Weights of a small encoder-decoder audio transcriber.
Model: log mel input, encoder arch crnn, encoder norm batchnorm, encoder rnn gru.
Data: trained on strings of digits, spoken by a formant synthesiser in many voices, 3.3 epochs.
Rows from block 2 of the audio encoder of a small encoder-decoder audio transcriber, named by matrix and row number. Each number is 500 + 40 x the weight over its row's rms, rounded and kept within 0 to 999. All counts start at 0. Numbers have three digits each.
Before each channel's rows are labels from the 100 clips, of 14976, where the channel reaches its highest value: "loudest" is the band of the loudest frequency at the time of the peak. Only what is clearly more common there than usual is listed. The data: strings of digits, spoken by a formant synthesiser in many voices. In brackets: how many of the 100.
# conv: width-5 conv (encoder.blocks.2.conv.weight, 96x96x5, each kernel summed), inputs 0-47

loudest: 500 to 1000 Hz (64)
conv.74:503509533514537526507421507472585553548555504497496512484451475444529462525491515518479552500505515571495507492505505492499487533528499544575456

loudest: 4000 to 8000 Hz (91)
conv.88:516475492582531511522564519537454474423507510458487469493439466485430554476558454480540511501484475496491494529410440472522572429570488496494526

loudest: 250 to 500 Hz (56)
conv.25:508534548520504471462486478509508525477449542535571495422458488476455545530547542498525510542501557486546521506463482448586540423530603530523482

loudest: 4000 to 8000 Hz (68)
conv.76:488467442486489513524535537531563480473567482472461468499524531511425467444533420507470503469573451502533513517486545466450518511505437450510523

loudest: 250 to 500 Hz (68)
conv.57:494388454514496473523488490545517423512452444383462514482447573515463541544580513433547515457489486556549547535450453489448497560530484513540520

loudest: 250 to 500 Hz (58)
conv.80:501500444544550636509521441556503498511455549455473506499555554435524485474500516507531456496464556547520562604481507460487491490524516539564483

loudest: 250 to 500 Hz (63)
conv.59:557489423507497479449538530511516448511498512483436509567603542546448532484519493473441483458528521500437495505529525569487501565458447501485595

loudest: 4000 to 8000 Hz (100)
conv.29:537468510498524469499501563550485471431542498541499487463451512538437489476551523426529491507530538503500526544454448457521526494503527463493499

loudest: 250 to 500 Hz (69)
conv.40:564488471526506548515535436532480454469480488423430514547522584470450513476543469495464528417478509470561562563448445514481490492540419466481472

loudest: 500 to 1000 Hz (58)
conv.15:518514544459506469505471516448519476537553458518460509460473474500541460447491483552439472533474479476493463485553527506491422499461480557503517

loudest: 500 to 1000 Hz (61)
conv.16:517580574509504587511504486508526575522505456452471505525471467519589504564556535514478552545466522486457530491513563524473517512502473477453497

loudest: 250 to 500 Hz (65)
conv.94:527481465490535512509487462488544492522474487386430506551529570483463490526547487455482492465504533477500561524514470542458506549512456500533464

loudest: 250 to 500 Hz (47)
conv.18:469500435471514499487487512442503476421470458503425522507498481463497467435468460487486438498507485434463429494509502560447472515492489438498473

loudest: 250 to 500 Hz (45)
conv.35:513483494522509507482497539562528444510487464487476480650625558530464509488537495491517505467535564497467501486519535593480493572536498567455504

loudest: 250 to 500 Hz (65)
conv.54:492472499473536484429488524510548503496514512577542502595563544543461507523522552446484476469480559522504642518476488514535510525497520487518518